{
  "model": "CTC image transcriber",
  "dataset": "short English words printed on busy colour backdrops",
  "train_examples": 45211,
  "image_size": 64,
  "crop_scale_min": 1,
  "horizontal_flip": false,
  "translate": 0.12,
  "tokenizer": "char",
  "vocab_size": 30,
  "arch": "wide_resnet",
  "norm": "batchnorm",
  "activation": "elu",
  "depths": [2, 3, 3],
  "kernel_size": 3,
  "stem": "single",
  "avg_pool_shortcut": true,
  "dropout": 0.05,
  "widths": [160, 240, 352],
  "init": "torch_default",
  "residual_init": "zero_last",
  "optimizer": "normuon",
  "muon_scale": "spectral",
  "lr": 0.017,
  "momentum": 0.85,
  "nesterov": true,
  "orthogonalizer": "newton_schulz_5",
  "adamw_lr_other_params": 0.0011,
  "grad_clip": 1.0,
  "steps": 4900,
  "batch_size": 64,
  "epochs": 6.9,
  "lr_schedule": "wsd_sqrt",
  "decay_fraction": 0.4,
  "final_lr_fraction": 0.05,
  "warmup_steps": 90,
  "weight_decay": 0.0,
  "adamw_weight_decay_other_params": 0.01
}
Rows from block 3 of a small CTC image transcriber, named by matrix and row number. Rows with one number belong to one channel. Each number is 128 + 24 x the weight over its row's rms, rounded and kept within 0 to 255. All counts start at 0.
After each channel's rows are labels from the 100 images, of 14976, where the channel reaches its highest value: "responds to" is what is common among them. Only what is clearly more common there than usual is listed. The data: short English words printed on busy colour backdrops.
# convs0: first 3x3 conv (model.blocks.3.convs.0.weight, 240x240x3x3, each kernel summed), inputs 120-239
# convs1: second 3x3 conv (model.blocks.3.convs.1.weight, 240x240x3x3, transposed, each kernel summed), outputs 120-239

convs0.146 [128 106 109 153 108 115 121 139 132 118 136 102 102 121  83 117  78  96 141 112 125 147 125 137 100 115  84 121  59 106 134 163 144 101 162  98 136 134 105 103 115 105 119  89 105  91 163 105 142 143 119 135 148 150 103  93 133 136 107  82 110 133 138  94 128 113  94 132 155 123 126 156 128 119 164 116 119  86 143 139 192 115 122 146 152 126 132 138 132 109  94 124 136 147 119 134 102 111 114 155 148 127 125 133 140 147 125  88 106  77 128  98 151 153 110 127  73 132  91 143]
convs1.146 [111 160 121  97 128 106 139 113 133 137 118 176 122 105 173 171 152 128 165 172 106  91 140 129 151 141 129 120 153 151 154 146 149 139  50 131 175 133 124 126 118 123 102 138 140 165 124 188 127 128 118 105 109 101 124 137 105 139 135 139 173 143 114 133 138 158 115  92  96 137 154  83  77 137 124 136 161 146 129 109  86  97 150 143 108 101  96 123 117 165 125 131  84 109  99 119 119 159 130 134 114 154 154  92 125 130 107 118 136 127 135 119 104 126 133 139 163 124 140 129]
responds to: capitals; the letter r

convs0.100 [158 116 113 135 148 155 147 155 152 144 138 125  73 123 109  95 120 142 158 169 143 121 138 158 162 129 132 121 109  79 145 148 123 128 114 159  96 123 131 124 157 112 109 169 137 105 127 119 121 113 128 164 114 160 121 146  97 107  92 165  94 172 106 144 131  98 170 141 126 121 159 139 104 117 101 126 102 109 174 173 166 141 140 139 115 153 161  87 123 133 140 124 149 153 112 134  93 156 154 129 130 106 135 146 148 157 129 146 114 126 120  88 191 140 147 113 129 143 163 118]
convs1.100 [114 130 133 126 140 117 163 136 145 132  82 148 157 165 115 162 148 108 133  84 109  99 146 109 106 145 111 136 141 151 129 111 125 128 148 100 143 138 156 161 105 128 139 104 151 156 105 145 158 168 153 107 140  74 132 118 178  75 141  78 133 111 107  84 144 119 148 128 156 108 113 122 136 146 138 126 106 146 116 142 125 132 138 119 122 125  97 161  97 110 124 145 110 123 137 122 146 104  81 101 118 119 120 114 163  93 126 128 131 133 152 115  61 122 130 105 110 129  99  89]
responds to: the letter c

convs0.153 [137 127 128 160  66 164 115 148 129 106 116 159 150 115 113 113 112 121 104 100  92 103 163 106 140 110 119 115  97 143 170 109  97 129 113 129 135 137 124 115 109 146 142 156  81 111 144 137 147  99 140 132 119 125  95 106  95 112 150 132 135 134 102 122 131 117 115 160 154 131 111 134  90 122 144 111 119 116 124 141 145  88 139 137 122  94 134 123 141 134  80 135 153 136 134  84  75 124 133 141  97 102 123 123 136 153 110 146  92  79 136 109 158 144 144 140  64 127 132  84]
convs1.153 [110 127 136 123 117 140 147  58 161 155 139 130  97 167 104 138 141 120 115 103 121 152 137 125 110 164 138 130 170 144 140 113 108 144 168  71 143 134 121 148 141 142  85  87 139 128 112 130  97 183 158 142 128  94 138 130 128 166 143  88 117 117 122 119 144 148 104 134  73 123 130 130 189 135 127  99 131 135 147 116 134 166 144 124 171 153 136 188 134 142 156 169 127 100 111 117 114 163 136 150 128 175 152 100 157 137 101 158 166 113 114 133 105 112  78 126 139 111 115 187]
responds to: the letter c

convs0.85 [107 162 122  98  94 123 112 136 125 121 121 130 103 118 126 129 144 140 125 166 136 141 127 117 108 123 126 118 109 111 126 118 142  86 139 110 181 165 143 104 134 120  98 180  94 101 129 146 146 153 141 177 168 152 147 101 139 106 137  92 102 130 153 122 154 144 174 124 143 129 112 166 120 147 143 127 122 142 149 175  89 103 151 133 118 122 142 114 104 122 101 132 153 132 119  95 117 145 124 141 125 113 186 171 204 135 113 138 136 144 130 180 175 142 120 125 137  90 104 144]
convs1.85 [152 117 130 131 120 138 131 119  89 134 140 153 113 129 122 143  93  94 122  67 137  86 105 138 123  98 115 128 158 117 146  74 111 137 156 126 106  92  95 128 130 199 109  83 123 141 102 101 165 103  86 157 144 122 112 167  88 102 142 131 166 128 121 115 130 104  89 143 142 136 132  76 130 113 138  94 145 151 147 134 171 129 131 107 112 160 157 131 136 114 131 135 107 128  98 116 157 156 100 154 143 108 122 122 121 136 133 135  77 113 130 105 139 137 153 108  91 107 123 101]
responds to: the letter y; the letter w

convs0.54 [142 109 125 126 158 147 146 143 127 132 165 124 132 100 184 175 167 122 138 107 117  96 151 141 136  89 132 151 141 123 117  94 132 123  96  92  92 133 136 111 109 133 144 165 129 114 129 105 161 113 133 151 110 138 115 139 132  94 133 127 159  99  99 134 183 149 102 118 126 110 113 165 106 147 145 157 115 141 141 164 133 143 150 125 149  94 139 116 139 148  92 169 155 140 149 150 113 131 104 129 198  85 169 152 160 135 118 137 134 127 157 126 138  87  99 158 142 102 133 105]
convs1.54 [136 119 120 100 128 123 124 164 133 116 103 146 122 143 108  66 102 116 108 118 113 157  98  99 113 142  88 119 131 143 150  88 124 166 160 140 126 121 133 166 160 134 137 121 119 178 148 157 126 142 102 137 128 128 128 145 128 162 133 110  88 123 156 133  89 116  91  92 123 141 135  86 143 126 122 112 163 128 137 130 166 132 143 126 115 110 186 149 106  86 147  83 109 108 100 101 156 114 128 125  92 143 106 112 105  88 151 108 142 142 142 117 131 129 146  92 160 153 121 171]
responds to: the letter y

convs0.12 [101 106 132 151 173  90  97 118 153 119 108  83  58 121 120 120 152 129 139 147 108 123 130 109 141 127 158 102  91 105 116 151  96 100 161  96 102 140 112 125 171 129 111 132 113 105 158 134 121 118 105 126  85 172 103 104 107 140  89 133 168 114 151 117  75 144 125 117 144 142 106 125 120  65 157 145 107  84 151 135 147  67  98 143 132 150 121 127 139 121 149 110 107 149 139 137 124 131 152 143 110 141 103 112 156 133 148 123 136 124 179 113 115 166 116 100 136 108 161 120]
convs1.12 [133 124 139 108 113 112 134 125 133 147 108 163 179 121 131 111 109 131 129 124 109 111 145 125 118 144 141 135 156 123 144 138 114 115 156 140 171 108 136 124 114  93 122 144  79 107 137 162 139 116 133 128 176 126 112 171 148 120 146 119  97  94 162 106 135  82 110 109 143 123 104 152  76 116 143 124  97 140 112 155 112 122  98  97 133 132 102 120 116 187 113 139 128 136  91 152 140 137  77 195 179  93  95 153 127 106 175 122  96 162 124  92  87 105 116 138 103 157  90 134]
responds to: the letter s

convs0.177 [146 169 130 141  80 141 122 129 105 157 113 153 129 173 158 127 115 113 166 138 143 128 118 123 103 128 123 153 151  90 121 135 160 149 154 126 172  96 106 168 138 128 123  90 158 175 131 138 126 159 115 104 127 179  84 111  88  80 147 143 106  97 118 144 110 133  76 117 136 122 119 137 121 121 108 127 181 106 118 111 115 107 150  86  87 110 128 139 167 159 135 142 181 139 108 119 139 121 126 121  99 146 113  99 119 134 134 118  92 105 113 139 105 122 124 135  99 117 114 111]
convs1.177 [126 113 107 159 104 166  96 145 110 120 118 116 122 130 155 134 131 102 149 125 128 118 144 139 106 137 126 100 108 181 169 151 126 144 106 121  97 142 115 125 128 150  94 127 115 103 121  76 151 120 160 131 122  47 130 114 186 144 131 109 123 145 121  80 205 118 167 116 124 144 100 122  86 125 126 111 135 184 109 118 143 131 124 135 105 154 142 110 103 148 159 165 115 124 118 148 109 143  95 139 112 171 110 131 121 107 144 119 135  94 115 106 166 109 116  99 154 126 130 132]
responds to: the letter s; the letter h; the letter u

convs0.182 [117 131  70  82  69 174 169 131 115 122 160 135 124 132  91  90 149 139  82 141 157 134 122 139 147 111 158 108 168 176 139  91 122 114 156 135 118 103 114 119 132 113 131 122 126 104 122 124 132 138 109 164  85 117 176 101 138  89 131 129 128 162 101 133 102 110 154 137 111 144 167  99 160 134 158  84 157 184 113 121 120 136  97 125 147  58 108 129 115 138 121 145  97 138 132 102 137 104 153 127 151 145 139 103 135 128 154 154 100 147 126 158 140 106  95 161 122 151 109 150]
convs1.182 [141 169 171 163 131 130 112 184 138 118 127 110 103 127 157 143 113 111 130  75 113 124 151 137 101 130  74 131 124 107 121 100 150 159 135 106 176 156 148 169 144 145 170 137 171 146 166 124 162 119 141 147 187 103  85 149  97 162 134 125 101 135 150  87 149 111  78 153 120 127 132 125 143 109 114 116 155 145 117 136 107 170 137 145 158 123 134 116 137 178 160 152 131 118  96 173 121 124 107 152 157  72 122 118 142 167 136  94 119 126  94 129  97 130 112 148 137 152 118 174]
responds to: capitals; the letter n

convs0.197 [103 113 155 125 168 125 110 130 126 128 113 107 116  75 119 110  66 134  84 101 154 142 131 120 174 117 130 137 145 108 151 132 121 138 102 135 164 128 146 149 103 110 162 103 148 121 169 122 124  95 139 116 111 100 169 127 128 121 132 115 125 118 117  71  72 114 130 126 143 167 116 117  93 141 164 135 157 172  94 129 143 151 119 124 127 106 110 113 152 122 126 137 120 118 132 123 160 130 116  87 146  82 124 112  96 117 137 145  81 128 103  96 124 129 133 138 109 148 148 156]
convs1.197 [141 159 122 134 123 141 168 119 153  99 135 126 135 106 171 109 105 134 121 136 128 146 103 108  94 130 116  78 143 183 116 119 115 131 202 142 118 161 126 119 163 110 149 108 125 110 115 143 115 134 137 131 129 119 119 133 109 185 115  68  93 164 115 152 136 112 123 118  90 162 142 153 167 124 151 142 100  82 145 119 121  87  82 142 129 163 121 165 131 108 125  83 121 145 149 129 128 107 140 115 161 116  74 122 114  80 143 114 109 140 161 135 119 109 131 106 142 119 116 134]
responds to: the letter h

convs0.219 [108  96 158 118 136 102 142 136 141 119 120 124 139 148 156 157  84 101 150 121 101 119 107 123 125 155 106 126 106 119 127 156 103 131 130 132 107 118 157 123 143 107 144 152 120 140 147 119 135 121  86  99 149  94 121 119 122 169 119 132 207  79 129 135 148 144 105 112 100 141 117 107 111 151 142 167 129 138  97 158 132  95 111 153 131 157  90 152  88 136 117 153 144 120 155 129 135 117  83 127 118 111 136 170 125 141 115 150 115  80  96  87 136 152 110 126 125  88 114 108]
convs1.219 [132 154  87 106 120 149 104 127 133 148 109 141 113 105 124 119 129 116 149 131 116 112 104 145 101  90 138 108 146 113  78 144 113 107 134 113 151 141  88 135 115 116  94  86 161 133 147 178 122  64 142 166 134 121 138 138 122 144 161 122 110 131  80 116  96 101 155 126  91 100  99 145 135 117 117  97 147 116 139  99 137 107 113  86 105 150 117 124 159 136  88  83 154 150 102 133  81 114  78 112 150 181 113 130 141 115 107 117 139 135 128 125  92 126 145  93  71 133 139 132]
responds to: the letter h

convs0.176 [145 115 153 113  95  71 138 126 110 120 113 141 125 132 166 139  96 164 123 102 121 136 119 131 140 160 121 155 157 145 158 154 105 139 142 134 124  89 129 113 159 156 145  56 126 161 123 175  92 160 147  53 176 119 105 152  88 110 170 161 130 137 150 152 131 109 101 137 131 143 129 105 134 115 144 152 107 137  96 127 126 127 120 110 110  79 120 112 109 109 102 128 167 102 118 146 163 106 135 108 107 121 120 159 141 101 161 103 130  78 136  98 107 121 130 124 115 127 124 124]
convs1.176 [ 98 109 126 125 101 173 141 135 160 163  98 160 116 122 115  95 162 134 139 168 135 111 117 113 130 124 132  96 114 163 123 145 103 119 131  92 150 152 105 155 146 140 103 138  79 117 145  97 163 117 113 160 132 101 119 131 170 147 123  95 156 112 150  86 160 114 174  88  72  99 130 146 130 111 102 108 109  93 178 130  99 129 139 100 138 155 132 114 133 117 134  88 127 109 159 119 111 130 101 119 113 101  88 111 153 112 101 120 156 171  99 155 112 148 147  97 146 102 104 140]
responds to: the letter s; the letter g

convs0.71 [162 156 128 132 139  71 165 122 112 109 142 113 107 138 134 101 143 125 137 120 122 149 121 115 130 164 107 163 137  79 125 149 136 184 136 125 143 117 129 135 131 128 101 125 122 102 106 139  96  99 111 138 207 188 109 122 134 151 116 152  75 153 125 142 109 126 154 114 149 116 166 154 150 100 148 160 150 107 105 111  75 108 167  95 129 144 129 165  95 164 120 124 138 131 143 113 132 126 135 132  94  97 133 110 162 152 137 101 135 166 111 132 167 143 127  93 157 160 139 115]
convs1.71 [134 107 120 119 120 140 104 111 117 157 129 145 108  69 142 187 133 116  97 156 137  93  95 136 118  92  96  73  90 150 144 114 116  75 136 102 138 145  63 104 116 121 143 122 151 127 118 127 177 161 139 116 130  81 120  91 117 122  98 152 113 139 113  99  90 113 123 135 111 130  99 119  78 128  94  91 114 133 147 142 138 176 103 165 123  92 137  69 100  53 151 115 112 108 115 141 141 169 110 119 135 160 121 127 124 156 111 116 143 115 137 147  50 118 140 147 100 112 111 114]
responds to: the letter h; the letter w; the letter m

convs0.116 [123 127  94 125 149 119 112 101 126 124 114 101 148  84 103 102  95  89 108 118 136 141 106 114 125  90 144 115 144 121 115 160 139  98 101 150 124 109 108 180 134 130 193  94 118 111 143 136 153 131 137  97 116 122 132 134  80 119 178 133 128 121 109 116  93 117  98  79 118 131 125 111 112 163 150 136 124 148 100 153 108 105 108 105 126 125  97  63  98 138 153 129 152 139 124 127 113  95 103 104 118 108 154 130 120 145 137  84 100 137 171 120 137 107 147 150 130 153 122 126]
convs1.116 [135 143 137 129 114 131 117 116 164 132 134 169  68 174 129 125  95 125 163 128 149 172 140 125 110 174 141 125 122 186 137  99 146 139 188 105 111 120 150 100 147 119 118 124 106 142 130 130  97 171 121 136 118  85 106  98 185 115 113 139 158 165 155 153 151 109 105 154 168 100 175 110 155 145 112 111 123 129 150 140 163 162 116 192 162 149 170 171 139  83 155 102 153 134 163 131 113 122 130 129 142 109 121 125 109 132 132 125 123 120 113 172 135 100 101 148 128 128 141 155]
responds to: the letter v; the letter w; the letter y

convs0.185 [106 123 115 114 124 106 130 161 150 114 163 105 157 145 125 125  77 112 127 138 104 118 140 127 184 124 115 103 116 124 111 149 106 130 104 124 146 158  97 113  93 126 163 177 132 106 168 177 137 120 115 176 137  99  98 114 116 157 128 121 110 112 115 125 119  89 155 136 138  80 131 150 148 108 124 103 104  99 157 113 167  89 149 153 174 148 111 111 137 142  95 148 120 137 130 142  76 109 152 124  95 124 146 165  80 151 134 115 117 136 168 121 177 133  95 125 167  88  99 110]
convs1.185 [118  92 143 162 120 130 125 111 157 156 150 125 136 117 113 137 134 110 127 111 150 156  93 124  82 136 131 135  82 137 165 104 127  70 121  78 102  98 115 131 118 164 115 105  95 144 101 114 117 166 130 111 150 104 164 116 124 104 138 128 143 114 125 140 130 152  99 144 126 127 145 155  82 146 127 102 119 140 128 184 101 142  63 110 124  97 148 151  76 124 124 107 135 131 156  89 125 136 104 117 126 141 163 133 131 124  72 136 139 166 143 153 102 148 162  92 125 101 148 112]
responds to: capitals

convs0.13 [145 134 133 151 118 145 121 156 101 126 114 136 107 135 141 106 139 165 148 127 153 100 148 122 109 148 108 105 133 114 115 142  90 140 108 131 106 126 123 186 111 129 136 147 120 128  68 104 125 130 146 115 125 121  90 129 165  96 130 157  95 103 125 127  65 130 144 124  96 125 132  91 129 117 123 116 104 135 137 125 144 190 143 112 137 139 136  99 114 134  95 118 109 123 117 133  93 175 102  79 125 111 171 138 143 119 170  57 104 134 107 160  98 140 128 159  93 168 171 123]
convs1.13 [112 106 123  92 136  84 127 105 107 139 131 134 184  80 152 133 135 106  85 174 110 134 126 103 147 109 124 123 136  97 135 143 170 106  96  82 178 115 148 110 150 129 122 116 113 129 141  72 168 107 121 103 131 129 120 124 103 130 141 144 128 157 133  74 135 101 115 158 144 131 103 148  99 113 131 129 162 136 100 142  87 142 139 153 119 124 132 109 142 129 139 167 107 136 134 142 132  91 170 136 113 152 115 110 121 133  83 128 171 125 163  91 118 139 135 101 145 118 114 122]
responds to: the letter p; the letter h

convs0.189 [119 124 128 127  94 136 135 126 124 125 149 102 159 118 138 133 119 165 135 115  98 131 139 131 135 159 137 115 104 106 152  91 120 102 113 138 152 120 124 123 128 111 182  89 150 125 127 152 137  84 111 137 113 149  93 134 138 115  96 135 142 158 140 109  52 123  97 115 108 165  87 134 137 131  98 151 141 123  59 131  96  88 141 125 101 136 105 100 178 143 109 108 113  92 134 159 126  90 147 124 105 150 121 142 134 127 115 126 114 149 113 102 129 129 161 174  89  89  93 139]
convs1.189 [123 176 107 112 148  93 131 127 124 125 136 147 141 130 115  99 131 164 141 118 162 128 110 100 179 155 149 125 139 101  95 165 143 122 108  90 121 127 172 130 184 128 171 166 121 131 131 134 131 188 154 106 142 144 123 149 129 107 193 123  92 100 147 107 134 135 131 140 146 125 107 120 101 117 176 149 132 162 115 127 104 125 134 134 130 101 177 124 147 108 112 118 131 111 129 107 102 189 107 100 145 127  78 121 117 130 142  85 122 127 137 114 149 143  85 144 137 147 105 128]
responds to: the letter h

convs0.230 [102 118 118 127 155 147 142 108  97 147 130 147  75 107 126 109 164 113  96 160 144 136 138  96 122 109 161  92 184 129 109  99 148 155 125 136 110 123 126 122 137 154 147 139  93  90 119 139 132 120  90 186  81 169 113 133 107 127 100 140 162 124 153 141  93 129 145 146  75 138 158 101 128  96 150 128 100 148 156  95 124 126 151 147 158  93 154 100 127 117 136 142 145 123 113 106 139 129 108 139 156 114 143 122 121 140 140 119 131 136 131 133 185  63 151 123 116 109 126 138]
convs1.230 [125 127  80 124 117 114 124 131 141 122 138 114 123  87 121 154 147 122 114  78 110 141 144 109 117 179 106 150 112 127 134 141 108 146 120  87 123 146 147 137 112 100 111  91 111 143 108 129 165 163 158 123 160  83 136 122 127 154 118 125  98 116 100 121 176 130 154 105 148 110 118 130  77 176 119 107 114 158 116 176 156 114 143  89  78 126 174 110  76 112  98 146 148 148 111 128 132 182  84 161 121 124 117 127 161 117 119 170 135 117 132 116  85 159 121 127 107 135  79  87]
responds to: the letter p

convs0.123 [151 111 101 131 146 111  99 130 135 166 152  89 113 133  80 107 125 110 122 122 153 151 120 137 134 108 111 133  57 127 133 117 122 155 137  98 131 123 100  91 122 156 117 118 149 158 134 142 108 134 107  41 184 100 103 131 150  95 107 139 173 126 141 128 134 132  98 125 147 107 142 111 142 138 159 108 138 128 164 129 146 115 135 164 100 121 117 115 107 148  99 123 144 107 122 112 114 120 131  54  79 121 142 190 108 159 138 100 119 130  79 105  95 113 129 121  98 164 136  96]
convs1.123 [165 146 153  83 122 150 131 112 106 129 116 115 118 113 144 140 162 141 170 155 100 133 131 139 152 136 142 147 143 160 128 152 130 124 112 134 110 120 101 151 138 117 134 177 107 107 150 137 127 155 167 155 127  88 133 128 100 141 114 153 124 118 160 126 131 117 120 104  78 148 146 120 116 122 120 137 156  91 126  88  85 126  64 157 145 108 120 133 166 113  98 113 104 161 105 163 121 132 135 152 114 149 161 123 113 126 168  95 116 132 125 141  89 151  83 132 125 116 132 108]
responds to: capitals; the letter a; the letter m

convs0.97 [117 136 157 121 142  57 110 133 124 140 118 113 142 104 101  94  70 136 129 109  96  97  93 143 110 133 126 114 171 122 133 131 103  67 133 156 144 159  97 153 108 111  93  96  82 144 128 118  59 122 151 116 142 126 121 126  53 129 147 123  76 101 132 132 114 106 123  80 137 142 167 124 150 113 126  94 140 140 111 154 133 131 132 157 112  90 132 113 143 133 103 141 145 142  98 142 127 124 130  91 107 133 146 119 146 111 147  96 109 102 124 147 116 152  93 126 121 160 149 141]
convs1.97 [105 143  60 105 164 145 144 122 139 101 134 115 121  94 153 129 124 120  88 127 160 117 148 111 133 113 142 137 128 118 126 140 110 147 154 145 110 106 152  81 134 155 132 131 130 114 112 150 168  82  64 102 137 129 102 112 128 157 112 158 138 124 169 129 120 144 141 158 132 126 103 129 120 136 159 138 103 160 155  76 137 152 147  86 122 117 145 128 158 116 111 115  67  61 153 137 105 139 146 149 187  93 117 113 118 125 124 170 126 151 116 127 126  72 130 122 130 152 103 111]
responds to: the letter s; the letter u; the letter g

convs0.234 [150  96 101 120  96 111 120 155 146  98 157 139 136 159  97 157 114 106 120 132 123 141 126 133 114  91 136  93  79 125 119 120 105 141 138 131 107 146 120 103 148 154 120 148 138 164 109 154 156 154 129 128 161 129  85  91 154 145 150 120 149 102 166 165 131 157 112 136 134 119  99 191 140 142 143 158 135 115 153 127 101  96  86 147 158 106 118 131  78 117 131 129 197 159 141 115  92 134 119 152 113 161 122 122 144 164 120 112 127 117 132 120 104 109 115 144 162 149 150 137]
convs1.234 [105 110 118 122 169 130 145 157 164 137 123 154 139 120 139  99 113 103 143  96 111 119 134 156 121 137  83 130 160 145 107 120 128  98 115 134 149 101 139  91 100 127 111 123 108  78 110 146 167 101 135 158 111 175 157 143 141  95 127 163  84 113  99  99  87  99 127 153 116  95 115  77 126 129 125  95 133 133 134 168 123 118 128  94 129 168 123 108 138 116 114 156 130 158 100 121 135 126 134 153 117  95 145 121 116  97 135 143  97 139 106 142 148 194 137 149 117  77 121 102]
responds to: the letter y

convs0.109 [134 149 158 137  92  96 135 127 128 162 161 119 139 125 122 148 159 136 196 135  94 132 169 102 106 134 135 122 171 108 147 164 121 180 151 117 161 111 128 117 148 111 106 127 127 132 122  93 104 144 142 135 138 159 122 130 108 131 152 126 104 162 133 131 123 133 105 168 123 128 140 163 142 129  96 160 168 145  87 106 123 147 150 114 142 147 122 120 141 131 152 149 119 105  79 131 131 171 136 174 144 107 159 169 151 123 164 138 101 115 103 121 123 111 100 133 119  73 121 171]
convs1.109 [109 127 123 115 108 126 158 153 121 101 137 153 120 141 112 137 136 117  77 143 118 117 108 130 125 134 113 134 149 126 117  52 131 119 133 114 135 134 152 155 159 143 110 148 119 132 138 140 123 156 126 137 136 105 115 148 122 133 116 122 140 109 134 132 146 144 146 125 136 101 100 114 151 116  86 136  94 112 135  86 127  97 124 106 115 109 152 138 122  88  81  84 135 106 112 131 107  90  84  86 101 123 104 107 113 102  83  99 125 162 185 131 143 132  95 117 119 129 135 147]
responds to: capitals; the letter r

convs0.26 [145 107 111 164 135 126 106 131 141 129  97 117 135 113 141 126 122 124 167 179 131 113 109 107 123 134 135 103 133 119 132 129 133 135 128 152 120 127 136 147 132 127 128 117 116 101 101 131  98 115 131 129 164 160 101 132 138 106 154  92  87 109 108 106  89  99 148 111 123 159 131 163 140 126 122 127  89 179  92 126 108 139 128  86  99 181 141  76 155 134 146 125 132  87 141 119 120 118 108  95 106 114 137 135 160 142 108  79 146 110 108 183 115 112 159 108 118 116 139 145]
convs1.26 [139 152 146 106 108 168 106 148 124 149 143 109 157  93 100 126 165 153  76 135 150 124 134 146 172 149 151 139 116 126 127 133 154 125 141 131 136 122 134 147  91 171 127 131 138 129 111 111 132 129 138 158 118 112 108 160 135 119 119 186 163 149 137 140 156 113 152 131 173 117 125 125 137 121 118 176 183 134 160 149 148 103 112 136 120 111 156 105 129  99  93 131 107 124  92  91 147 111 134 158 125 149 128 141 132  87 137 123 105 130 128 118 142 162  88 161 138 109 142  86]
responds to: the letter p; the letter u

convs0.218 [118  90 114 105 118 106 150 105  78 144 111 185  97 137 111 120 134 138 163  78 119 135 164 153 113 110 122 135 187 135 130 111 142 134 142 123 131 114 114 180 150  98 163  52 121 132 116 127 107 131 100 160 135 124 113 169 135 112  92 118 178 115 138 149 165 111 112 134 137 123 127 128 116 152  90 131 116 107 145  85 120 104 172 133 180 104 166 154 124 135  81 138 138 145 132  91 141 136 144 134 114 103 140 160 117 150 136 126 156 147 125 118 133 151 141 175 189 129 167 141]
convs1.218 [ 92 139  98 141 151 129 138 104 142 142 134 111 119 140 113  96 125 108 101 143 133 100  91  92 105 108 111 117 116 190 123 123  81 122 194  66 117 119 100  91 147 121 143 145  68  79  82 122 160 149 146 142 135 103 146 110 124 166 150 133  98 143 112 169 111 134 139 133 119 150 121 122 116 135 153 101 147 138 122 136 137 154  83  92 131 125 127 126 141  93 143 149 130 104 103 121 120 131 152 143 182 152 103 112 123 118 105 151  78 115 138 156 123  87 129 126 121 169  61 147]
responds to: the letter s; the letter u; the letter h

convs0.14 [145 153 115 136 125 153 149 121 148 153 157 143  96  99 149 126  99 134  63 130 152 175 181 147 147 125 126 104 121 135 126 106 127  97 170 107 130  97 108 110 126 135 113 119 127 146 122 130 119 135  50 141  73  90 132 111 134 155  96 131  97 162 131 139 162 114  94 107 125 110 144  60 105 106 145 125  64 120 141 102 136 150 134 191 184 108 141 123 124 119 117 120  86 118 141 125 116 147 106 124  94 105 137  75 134 126 146 128 154 125 129  99 148 122 106 134 132 130 130 138]
convs1.14 [ 97 120 147 122 164 122 107 103 139  89 103 123 151 129 132 139  99  94 111 124 103 126  98 112  71 151 136 132 118 103 126 167 155 127 111 113 120 154 152 144 105 123 134 107 116 126 178 173 150 145 147 113 176 164 150 130 116  93 140 116 145  94 129 113 104 146 169 125 112 137 135 158 126  99 132 136 150 149 145 145 112 107 104  98 108  96 154 155 182 135 124 100 128 137 151 125 125  96 159 130 141 118 162 135 142  95 124 125 116 129  83 141 102 145 179 128 124 126  99 142]
responds to: the letter c

convs0.110 [120 115 155 129  80  99 132 121 112 122 135 146 127  80 135 119 169 147 165 135 109 102 201 126 116 136 105 130 169 121 120 153 115 154 144 127 125 176 115 119 132 105  84 109 111 109 132 161  92 124 170 142 178 131 152 113  91 147 162 127  89 142 150 109 130 152 135 149 108 114 132 118 128 116 106 115 127  92 155 134 117 125 153 165 137 115 141 140 141 156 163 131 114 119 121 100 151 133 124 145  94 139 151 148 124 119 126 112 105 113 154 119 146 162  98 123 148 174 148 132]
convs1.110 [122  98 104 120  61 130 156 126 127 127 118 113 114  87 131 153 125  99 110 139 146 121 119 125 143 116 122 155 128 122 115 103  84 114 121 149 129  50 109 121  94  96 126 140 143 181 126 101 159  51 130 147  94 145 123  92 165 138 117 112 139 107 102 124 167  89 133 122  75 155 133  97 149 131 113 121 130  66 121 125 115 112 143 131 105 109 111 100 107 126  85 148 155 133 152 134 129 125 115 124 122 131 135 112 133 147 134 102 174 120 136 161  78 165 132 124 116  97 133 135]
responds to: capitals; the letter n

convs0.111 [144 138 109 120 133 139 134 109 134 134 108 153  64 134 124 123 153 137 133 141 116 148 112 146 160  91 176 149 133 118  81 143 149 123 130  93 129 131 118 145 147 130 168 131  94 162 113 146  69 144  87  84 119 119 161 114 128 112 135 101 173 104 172 155 142 163 131 103 125  90 125 141 149 124 145 137 107 145 145 139 136  96 130 112 149 124 131 153 120  97 142 102 151 146 111 146 157 140 163 110 129  98 124 157 120 116 153 123 140 105 141  72 169 141 167 145 127 149 136 136]
convs1.111 [168 154 157 137  99 130 104 194 109 144 110  72 113 132 116 159 122 101 155 171 112 119 131 128 117 152  84 106 160  71 187 145 140 146 105 131 139 133 144 148 176  94  95 117 141 142 162 143 149 104 137 101  94  87 115 110 129 133  73 141 112 142 142 109 139  73 152 103 107 161 171 122  67 126 131 119 155 131  99 122 101 116 161 126  69 137 114  90 123 117 143 156 124 107 142 118 134 103 105 131 133 135 118  84 137 118 100 101  82 147 108 136 110 116  93  89  74 124 143 155]
responds to: the letter p